config.toml
model = "image embedding model"
dataset = "rendered dice on a table"
train_examples = 145000
image_size = 48
crop_scale_min = 1
horizontal_flip = true
color_jitter = 0.2
targets = ["total"]
num_classes = 18
embedding_dim = 128
arch = "mlp_mixer"
norm = "layernorm"
norm_position = "pre"
activation = "gelu_tanh"
mlp_ratio = 6
parallel_block = false
dropout = 0.1
inner_norm = false
patch_size = [4, 4]
conv_stem = true
layers = 8
width = 256
am_softmax_margin = 0.1
am_softmax_scale = 30
init = "torch_default"
residual_init = "zero_last"
optimizer = "soap"
beta2 = 0.95
lr = 0.0021
beta1 = 0.95
shampoo_beta = 0.95
eps = 1e-08
precondition_frequency = 25
max_precond_dim = 1024
one_sided = false
adamw_lr_other_params = 0.0028
steps = 21900
batch_size = 64
epochs = 9.7
lr_schedule = "wsd"
decay_fraction = 0.3
final_lr_fraction = 0.01
warmup_steps = 650
weight_decay = 0.03
adamw_weight_decay_other_params = 0.01
Rows from block 2 of a small image embedding model, named by matrix and row number. Rows with one number belong to one neuron. Each number is 500 + 50 x the weight over its row's rms, rounded and kept within 0 to 999. All counts start at 0. Numbers have three digits each. After the name is the row's rms in percent of the matrix's.
After each neuron's rows are labels from the 100 images, of 14976, where the neuron reaches its highest value: "responds to" is what is common among them. Only what is clearly more common there than usual is listed. The data: rendered dice on a table.
# fc1: MLP up (model.blocks.2.mlp.fc1.weight, 1536x256), inputs 0-63
# fc2: MLP down (model.blocks.2.mlp.fc2.weight, 256x1536, transposed), outputs 0-63

fc1.648 111:584581587544482496529472399516524472524513529511471552531525481446483504567496523457415493536530582394482539639523480591472468504500542496525563443476510394551511483526509460590511559386509528
fc2.648 114:510536493455564535541494598417460532509534526542509524504523559478525531500510505503535551530509524421571514393483389529530469463433475497484504483517556536436575443481493530527556462455554461
responds to: two on top

fc1.497 101:518485458507517481453429468623532512542440434555616509476533455482492408502487522580483504448485483570542477516518564481491480387519561520484471506484549651510479380531480547392503512531505563
fc2.497 096:557460563475573507544520508505534475479466503424503523525497531429517471492488472430521525537449522482554534390505525540468610575370511491503435497495528476461524446447477562579466527473644561
responds to: three on top

fc1.391 093:471459461490545480489532485519554495390602461474550477540446436524515493464451489547489468449503493449472473478447459533512440539528395519490543549621495312532489489502552579520632539541482556
fc2.391 086:493450392520455461526492522484475489505447490463439423537382559473539522521452574525569480540469524532473614421403484428484456537499517513606481504517549544547463455494499463506580509474497316
responds to: six on top; dice: three; yellow die

fc1.279 109:462460454545500490511517478537517573498571492506551461478462477517530455445472455554469472439578503471442523396555428484492466504535459490486462529579421327493502438532541521541582518526546524
fc2.279 085:489414424540504488563526461501513483473513493440474425481431523484596490553518548573540459548466502485513607488438558537424481515496517481544507482532528452549525526466510464511649547474534356
responds to: six on top

fc1.469 105:476462468510499475446384438586496480550486491518537490488456483561507457484522561591428545488470443527493527534489429485460526514566532540489510538459539664457419488489497450386517501507554542
fc2.469 099:556505508583467457502515551438506467495414461477546616526407547489453490548452558397578485565523550522564526454476566467549573529458506442462367494639622530547578596528451515564471480500567456
responds to: three on top

fc1.628 092:463474524553497447488479450442589489476444585542429470494524574599547529442555436577565424508467454518521481573538478521500589537491542543532580447426474534469352530534549488479559498532517544
fc2.628 091:478460496421435562388525493509479407530520482475528590494606483441538501566569549458582508489466504462468455439574531556464447510632507436508345581429463538467522511481478505470484472415426419
responds to: four on top

fc1.549 111:436497538475486463505467489455529567432447462448462539515542388540491490552431477565476554506594489500456580502431503563452469536548484461508525465413639481438561514498521399539569580526428470
fc2.549 140:449492550481485454488520485531522568383488521529567576462550431536549565475524463509543526532506531581533623444459537511501469405551454439522442565451515507489471453491518493519555450482521496
responds to: dice: three

fc1.18 106:535467465532514461513492450547414490508466458532456450530340503579482405568538557507580554523432474471541502460406538456490535529548508557483556401447445493589484558564519562569446515525512503
fc2.18 103:525484530498493538525548527484516425475461484474521480484544577481546582466478461518510529516523561580543414537463478453443439496480409607463539484538515494538448520469514427415493578456483539
responds to: five on top

fc1.658 113:522472402435485438551510520473511510457562492620503519453588494550552538526505562468515572525484539510466424505545563486517495520504458511593530512483551455517548517572489491472557469466563486
fc2.658 097:454419503543506406506476507548546473489476498491417532483444617542687519543521595426468469515560492606503537461472524542500566462570468428480454514463506626445572566514517435501488475484607451
responds to: six on top

fc1.115 105:451452445483476437595475410558424459536508509457495624460415481480507469472610533589478480521514485476446529618554464423519517549375540481443504511601555549494590589490548469507370456516525473
fc2.115 109:557541486530569503467532557497491481538507455474542445508451526532409522562519546521480613453576563455496471456517524551487484482588524514505414500536442341581582486476497481394471601541479462
responds to: four on top; dice: three

fc1.527 124:548495463445517570534478404511540417400526561531512509559535467494459483504531583512540503533419486564442455557529497424463476512532539514548624477458515484482423461497459568590551457507561471
fc2.527 110:443424416480524428495472524580475442445395518532384515467444486472644504507429588492542490526531466517484487479504636550495528485556500490498506537457522500547550500492528466426597520444513388
responds to: six on top

fc1.378 091:567515500392492506508509518490452587423445522484457544506619455528442522559489477496459545527527490476459538520454607497524470528490423519446384495465526419474477481492523480583570483429508513
fc2.378 090:485358424505476466492540501548514547566484499555486450443372523482516543564556595543535479502519545560532585471486502514510510498464510532620488571483518540527515443475478474505691465491601412
responds to: six on top

fc1.465 103:487485504527541498518435497527532556553516515524534484443522475493526493563587518486448533500490509463436446442478549479505467611549527474586448500400499598538522561556445543467493519483415469
fc2.465 093:450547490537446530473516514352500473452481444526460498516390455482475536561429577472487427497542506479538553443536390420482570557473477461478550543573542470479509511523560553476549503544559496
responds to: three on top

fc1.165 116:537451521454512490508575525515550521470516489490476503501511484533470539491476394494521558542564533472510541486396508546476520535529498444544535440469561476467529529428460414492446533482442413
fc2.165 137:441548568480464471481523489506492540374510575503568575462543415525564559445447454522501479532477565624534644507437526483477506420478421416487447557402553453501480436516489490532526417476531477
responds to: dice: three

fc1.149 147:584520490500425485465516514567667403545537493548511518527478454468488475490616489611552538504508517497532483495554606443593547548518550504571510501559373516554500423490577596549537501480580546
fc2.149 175:533474553421565542433466536554601472402533512562458436537538543489528552519522467490514530468578422564553512487480488446546550600523620491537551550543472560481504485497496485493620503429479552
responds to: black die

fc1.551 109:541542558501367433473604449504382490493426495528475504478575555597495450530467557492476525463484515463588495484496561506464454527555493500496513452487530473469498446430503530542583508460517437
fc2.551 129:473479553549509443451561485537484575402547486518539594497486445515605531533490432510424503494462499535490534509462526482443538418539424474498466546526520449468482459453531478527551474492537462
responds to: dice: three; six on top

fc1.589 130:587497535550478534496560476529411397497593536459468541550565361448469489452489530458555589518534570532623493553491463510568423516535502496495568423572473507513463377520461526491585514449507462
fc2.589 125:490502541523543540446464483585454581412531524460525526453557535478602509420529464515458535487450446526507564515441471474505532447463487458508447549552501490489493443539491477499482449459558490
responds to: white die

fc1.737 093:568432518578439452546460559500574348485401527519414397541544509397464492536547502548491594518452513430568485478420542555456534451553608492450527472429443492467435485503459608579535514484400479
fc2.737 107:489542488443507512517496523554553490569590458528431455493475520568490455496435495520573471467586571547590382480521548469471536529447520504523481485300391467480475488523532455476539577472294570
responds to: one on top

fc1.666 112:481562562526556526455456475451531507499481481415566473484552516472490538432539441456458432550417563479517472566442475636407573507445514552421447455518482386563368511534462446545528549517352460
fc2.666 113:480465484517479444449450567439522421493501524481579476483477414553498544487430499490567377411549501462527553507524462472483447481615531474495556572548508507558471533469451548536377512473521429
responds to: dice: three

fc1.655 102:445471515543506436430527493431537462526490512520468443481421485463553461437451496616538383467479507469510513483578417505633612497499526460475515499418514557433350525490532557491545519500531465
fc2.655 096:507533527433429531461492563568477363504534467541446476527575471534580533517585575526510512490522529466500466451494599469553506459613539461490450521372557538479452519506486516530380475418385469
responds to: four on top

fc1.636 076:455431445513481473553454471523519561535485465451538475491393478559502456406567516527441484518579601486457495552457540500532523558515563483471567494569517458530632498482524509509512467471528524
fc2.636 088:548517455506487513488506552495473512545543514535568540491592444424351448521668561559456504509504535526436541518510580517457441530449559520562595499490475368536505430508523493502524496524448592
responds to: five on top; grey die

fc1.301 114:420536526457466549440526585501436529575554474516432467481492459497424556415480546491462525469492494423502471516443477478505460496629478500509474481366543532597563524517436631507489401448420501
fc2.301 111:574496525459497518457484443459570559507498447474509473549591467495603525508496484551549568577416542534494446438563507479451537510443524460555598493428517490459480509451473465526593512496496478
responds to: two on top

fc1.17 099:547503599500524503518546443415464488444493496438516455525505505490545458539519514604505430492610415467488517451562520506542570545523515523550551478361516543474388453501473479399485490470593510
fc2.17 093:410517553436517616484505506623520361511529574546482524509481486531599489533560551443568490536472573485488534465513415508544431488560553553521412525440569577546495522486513571456333533513283464
responds to: four on top; dice: three

fc1.92 113:506491529491460480467562528530577535511422427454463588449571438516532544514487536520501460543500505510545536455527439458527503502557555479498526494468522428458487492503510486486531594497598439
fc2.92 142:464502570501482459474484519528500554378512522493544619419541460494567538512524445523485437492478504531504606480472554464486511449476439457505465529477528457501455441486520471527561456500513473
responds to: dice: three

fc1.352 097:573470559552425470593538528557406449491473448519515340509560530442495480579611465515473576526478531469540466466482513619522545428527556503547489530471500561477437452497454523594442469525443488
fc2.352 103:481571497389525543502501478495547527481591485485368472565536544477493464481587482573527421449564454474519415446494670519447545492498522488522501459471409466415512418512516462410618554472369581
responds to: one on top; black die

fc1.321 093:475418505530475558442429544496540501513553508518528478468403448534529525474493521590463528463523436411460496544487435458542501533496443510559532482476523464580495499525519501490502462469554533
fc2.321 103:517484520542411529514501503585428596529563515441539542463536423450396504527647390503526545466436447482529456405553561507400570527459468551500590461505461469493483492557457576585569479453527431
responds to: four on top; dice: three

fc1.179 089:555439422453449515445458488424553527455525517558560522442499447465548536415589445531505452510547449520439510574516481445554548567416499528496503563499484507444431507458593510438529452510537543
fc2.179 096:517559509476464513510504490687527515529491521547471501490482376503463529550511483468519541485533528369492423427594548543507492497537535446563421558529425584509522409477464445528425508436374461
responds to: four on top; dice: three

fc1.55 126:489441442412372461614444509506476496457554482542493522484524560564542416460393402471447527485609502477461492462479526497504554629480415508605509588446532488480504524466601514526445453515533502
fc2.55 117:538516527505499583525478552387446463579448559453442435502427464565446480614484551428507399534446530520515485534479477535442432545398509535511536540480432568541517498491527521521484562461578523
responds to: three on top

fc1.598 107:481457468553528521488517467558526603503531484486554427534473450535530489503482530546482467472559519495520544399512498492558543548543355501574458518587427382503528514485434539576537550462511516
fc2.598 083:459393393491493442522478483479511478486454479501442471571344563493602497568546511541537480524410477503514597489464463481514460547477561459516463530543515489510509474459490467522581513452537358
responds to: six on top

fc1.635 110:531515555534450476518528503440521487473442461502473526516478431519541557522443501532554483544542469522559427398508483531493494561456600489500510547420507515486551560506530552468519463460567501
fc2.635 138:472452538479477450536541489507505594353512538540579559463473500546603552469504402478535495512517555486513624551421484463507487441491404461501459532463532473530482484456545479566543526547492452
responds to: dice: three

fc1.161 099:494509444527415530488476508428510531508384503475440565561504373501613453553412531573436504516532560444469599415487510512483522523574532534515571402424564432469525479476571533512548598464569469
fc2.161 130:435476569492534456488486476496507565363528483548524583469584440542549526488482442520502457525506573539513632457471511507485514431512454437448456537467512504493449492460508493569536444454572496
responds to: dice: three

fc1.219 116:425509524550567469409450460541466534547520455544490457446480530487528533464524462541512494505437500500553518434484430529485480436475623494478454486439517465486536517533438454444529442511482482
fc2.219 110:481421508465459474569499473411580488577468487585489454617519486513485529532523474556509461454597459443495519449435428492511515429520487574497489567571386558510443530464413613481506538529462499
responds to: two on top; white die

fc1.172 112:554495539570533535404481427467574513565498471442482453477547488490535530552525509508479476590405492499557533467517473547484437503428539516418484549486499511527493471539427499586529546479468521
fc2.172 103:477538516479437549482479556371486465477535492532549500526533506479417513497446427516559410430579546519446542523562446491456542513567455492581568499592454489508452491535514546512428533393528558
responds to: dice: three; white die

fc1.573 099:474524497480465455489428410601447576532464500498531494545572498573461421531400551532482492468432470495475506517479522439522496497409592500493455454479482513528406447509510582578507552447594485
fc2.573 092:550555679550501489485537511477498421532466536567455526483401524539514544576546556428396442557561586467439565404500378509466539462462504646493514559469506475510509478476508525522424491557515514
responds to: three on top; dice: three

fc1.713 115:477501564498489453535519442454517502508457522471468576504485434575528475529482489495444548545558495562458566473481502487459495514488590509495502415487606492437582504470443498466521499486455470
fc2.713 146:447524581485475469484481503508536576377537504544551581474551427550549547474566430555564515529527546562538625457463549505451525418507423446469459535440539481485458472490507476528524470486536484
responds to: dice: three

fc1.240 114:502511446465458477630508483519504431433446549544411499529567505471521521476500600528502575408497538581560487489529460465436475508612509498500482542536504428456598480462490577582434471548482533
fc2.240 103:457477446458498526491517510432453432452488519397443492566534581553593574500412448420545478521592502468478509493483488524484521475542471445433453479476492468502585505493497532423616464429528492
responds to: six on top

fc1.577 107:518536571489551501484536458452523525492542529464462520533496463453485497585471547444406489534529535370466500542525525520541400507531506477491577494493484517474508465524483599479554522401448502
fc2.577 111:512541521504517580522493552423456570546522501466592494490505469595610512413504426538619465485461528445489556436442440536445529472411493475472460472563544518449549462462444449528484477542488467
responds to: two on top

fc1.632 129:496436475469510500538534490541545470474505493473533469527475508557451478517449454594454558560543574445639460583474455422492496604509486549498444519352575536498447464468418507543511406536543561
fc2.632 121:539431512472406466482422438473493469498484482431449454451520547586585548501453507576549505455612515465451555448539451445446509451437527537495463507435470457488539592579520487411466555511458509
responds to: one on top; white die

fc1.288 115:583501448564497541491519494495499490558470551521418409590498516451486475506519539508425507474465535426608484529517502510517496348495479497450477492439497551528477561512523535539527538529511484
fc2.288 106:472492447497486488466488555559467413413607545513501521472495531568448465453446508509598442474629494591544504413546520526539584550478470488561481596468460497456590444508490440546592584481450549
responds to: three on top; dice: three

fc1.91 120:488495563397516565495485534503493553507539469324490571514541539437448559402541468478474489492421548444494501636502493553449483537498465515452497514521523492569425461501521483536426527489508469
fc2.91 113:490511498533503517540489499573569500489462497528420517508660502522613445446463562556507554579478523460490421486493526450496415500531458481594558466433463578488422596509429491535432492486508485
responds to: dice: three; three on top

fc1.363 125:537486511514592544496502428473437486436539608545395508499557501430486505506429614459496451479453528491470436498486488567433514441450474473547498511457511498520476492516524482445463543431564517
fc2.363 117:462543501551532537527475564494500471458552482503563519509351492532618470509538465559532540468552519466538502551507576496506516542459521476454468501624575532557583456494498454530473513470445434
responds to: six on top; dice: three

fc1.456 095:611470532547502473569495583532579498558465481503506516456537522415502464490604445447557641562502553490546457522528564581534531504597579490541397527459488510511491473498501513569545563503461465
fc2.456 101:497500507472502470425564496560530449501574562550534482540481553546556558444531462552509564423607504501552502463497517480453476491466429507535430436535525443492591480547502491432565531503433539
responds to: one on top; white die

fc1.152 105:560504477535525558511463452458504561474481486514543475499545520583519515433537435574468487448566450531525479403482634611437603404455529510493561477544442400511429523570548566492504490561565507
fc2.152 094:514481510518533588558517513430462422480538548479468504396565519499634557446466457394429416577515547475364589494559486443529507509465536493572643528412523576490374451534546432525549514484530599
responds to: five on top

fc1.342 128:492436464527494480462531464555543460514472473534471542616572501562534486529508492497590554499490549531453492546524578462415569510435545498522569489530588447472507468523559488533577482544553428
fc2.342 104:462437388529526461474564512577562457570481490522448536492437468515710469583494572426544549576556537546506547503479515557484543421571467445531476449547554629489484537464475503456466440483511550
responds to: six on top

fc1.617 120:503549533471561541482522494452422518577422490549517500621477564596564441508535449484456521489533374458475515617535462414474457474495518508535488504485505571536509537501522640516467509518532543
fc2.617 119:494447566516442539532491525449487499470505466513428490551420602543637501493381486356496597480476614545508466423501477557498480551533479435504485605529511534412460492471493441536524481543523499
responds to: three on top

fc1.138 109:557551556553489488599464467446411527498429508505453426441445467484556510558549566519542495455451491554552535513523526448590566545505491472491606542457524569383546487428497493512608487469529441
fc2.138 122:476506610520531421489490561588650633394496572427498494500531518552591548461463435542510608498543490576487554545452568475500539501549500501499601511503537451425478533513490470514524534493594479
responds to: yellow die

fc1.590 117:583538579482542544488481519443510530445570517514505591469530529523530526528408569394540449410457515528477476524468605567435508432575424531625536448531573470476502471538558528519457587481562487
fc2.590 118:459472481577505506471499600528445477413519463512473430493435498451593502540526460524509490499482524552493545484641484519493435463465459483453507557536563532586485432561478472528503547520517520
responds to: six on top; dice: three

fc1.325 094:477436438497504550465470443524531480479569455462550458605426421515442485457417470590479539467539458436429488418491463503558432562538477475528465519551484332511578474486479548600604545509517534
fc2.325 083:471447380506457453518489462514523494491417508487467396501428535502534560591503535547556441516483541524494587471455471436472513556474508429563528507507521522521489492477528503473582497440549342
responds to: six on top; dice: three

fc1.707 137:572501475483438543484507519532638399503569512590484507463493471548485454490609522590505563518546505488503509517519560449581537493552559504538508462589409495524453469493533564546498495495594526
fc2.707 164:535493588449575565422450516532611477408511513544467464557512550454508505506585512437550519490528455511570516486490502487552552605545589513562574523565502568521493469492506520478595506422480483
responds to: black die

fc1.99 098:508430468513545494493464440523504526503583514487554484540453453506517454469436501595490441437547505428433509439487452494495494531482437510475490526602460336552490501474485565540593552490522569
fc2.99 074:491504415580459484496502474460491446530473445479457482438455546458513510562449518530526486557461554515462596472408558418482469594491510474595443513539534492551442390482499510572606547450598381
responds to: six on top

fc1.765 093:572431593523544487550396519449451456455476460402501487438587534483553518511558541454455436532419469497562506524572422568465478431436507508561510434510493521525501554496533494497471514436473512
fc2.765 102:427586477458496532487531546483506525543450467529507480501507458425525497614469459533514475455543518476543538556472386497504521502507513476455550484442503496491453501404499534489547445544561411
responds to: two on top

fc1.60 117:476463507539565538434446545520519469542494463475434491354537495514560503467569527531461531525395508520571409424536440540489491442470505476458468545485520435613523577498480453478513481446414489
fc2.60 117:556497487454441459505409489398501505476456547547538456604396449490406463567472468470552430453533503427454477479500456525457450478558477475480596521569450496492460468464490501528509557493524417
responds to: dice: three; white die

fc1.63 106:519485561489570554526547440526508478528535485538476491490622507549493557469531467455511452527406495410405524635541437563504414494479569514501591535538555468506469497542483503471509492499428536
fc2.63 102:503593480542493530506492457415455517526483497478549510525484447438479434527462424529578393494514531429579471408503505457518483583462514445454449515509524478438486455536462560432435538536375381
responds to: two on top

fc1.702 088:495517585526448472573499488446513450426510464475455504421600561510514476645490509552438475464516554527540494493556566525495592482522514498435460502417534502451518540516559366575495519515546487
fc2.702 110:495493420472492530509557454595542419466559509532461507592556524449520383438550465543490422469596512483558450404552518530430453473492431518490508524311463466454495470429545470536551495420418499
responds to: one on top; white die; yellow die

fc1.543 106:525478547513408521548495492437508527478394520506500554537568393580517470499445553473427529501516520527483609435544495471489420574509494541520580496554557490438572481461539447528539546524472449
fc2.543 141:454487558488479455486505467515494591360548518523557596456565430524582549507506461538518487513500538504515649420458523460461497416514448450480476497491517520511446450457532475558539489498526463
responds to: dice: three

fc1.556 098:554497548467394500555520571396499477481508535568511352467500532456597545539511517616456430409513527491461546540550400521547517576486484506534521451464495522460447483543501582442405481479530479
fc2.556 098:438576532398476595511524490556476432491490537538441511518478429428615504560540551528490560479511504434491465484535393488527549449563562551498369498491474594472518544513504483544367565485303424
responds to: four on top; dice: three

fc1.724 106:479583508515465498511517453473483509576463509468553520503346412516483487442558566541454474540524501468496529540517496515528396538542522490443489525656492521554556478493521474560468523519465472
fc2.724 098:463502519491543527509544486496513434521512495525554442589481471447608576454514528466541505450487484477446488559569467513486420502460468509521602490527429405480519509477530563454433542436554586
responds to: dice: three; five on top; black die

fc1.346 111:468535532456454498419531455598599558564506458419495527441401508477522465468436461485473466514466494472451465549578482534545542489430531446542570489513446483504497526498517501410492526508484521
fc2.346 112:513495514530520515483519578570478550487492428533500539551513522479617532504397551418520516511525494516463533473451426633467450435573408474553591573549539510458476498542553381496561412506413572
responds to: two on top; pink die

fc1.145 118:489531488548533499457390420461611534583464446502490518408568463466531485513488514524398478585383540551583499492461477533494529469426549504414530521540483468537504471457502415506460465461502526
fc2.145 106:520467539472449471503458549387504461487499492519557496556441465456507541477508446546536460369584413528450523524422395455492396489559511505540543578461461532502406555535476503516552521499528493
responds to: white die

fc1.127 100:513516454502471538513507504472620565443513496519563473552497464515570527481467434490482405440486496469388511567458503529499501479502517466443508455645473342568483486488502433542608539526533469
fc2.127 104:458423517454489442443464629621574444536524566501505451471416479434489532503501487560625441556561460505489522443485542461505444520450525508591513450456503503518463383432460437468540544452501478
responds to: six on top

fc1.224 109:544487483447353464637531485470496537425444485507523496586499547619478485444544440458521480486564536546494524412467458480481483563378436509490530467457466551509497520459499601401438481611518445
fc2.224 095:561535530481509532482468524383501551463504510500445420550410453434488430504522502476540527464487499543464460503598458523526457535473500561588581538513464462547545401554617491543598518516562411
responds to: two on top

fc1.285 098:532461419528509530451479440506504542505533461539544507502474465474481451446474444571489450474576482470439495393570447494593467492479449490502460529558463305498582492482516515560645562502560528
fc2.285 082:428479386525495451510487520510519491498445447492481453500432562474610535531523507521563500538452506527518566494424514492497480550414482463527497513500534537505469450498470476495580542402618368
responds to: six on top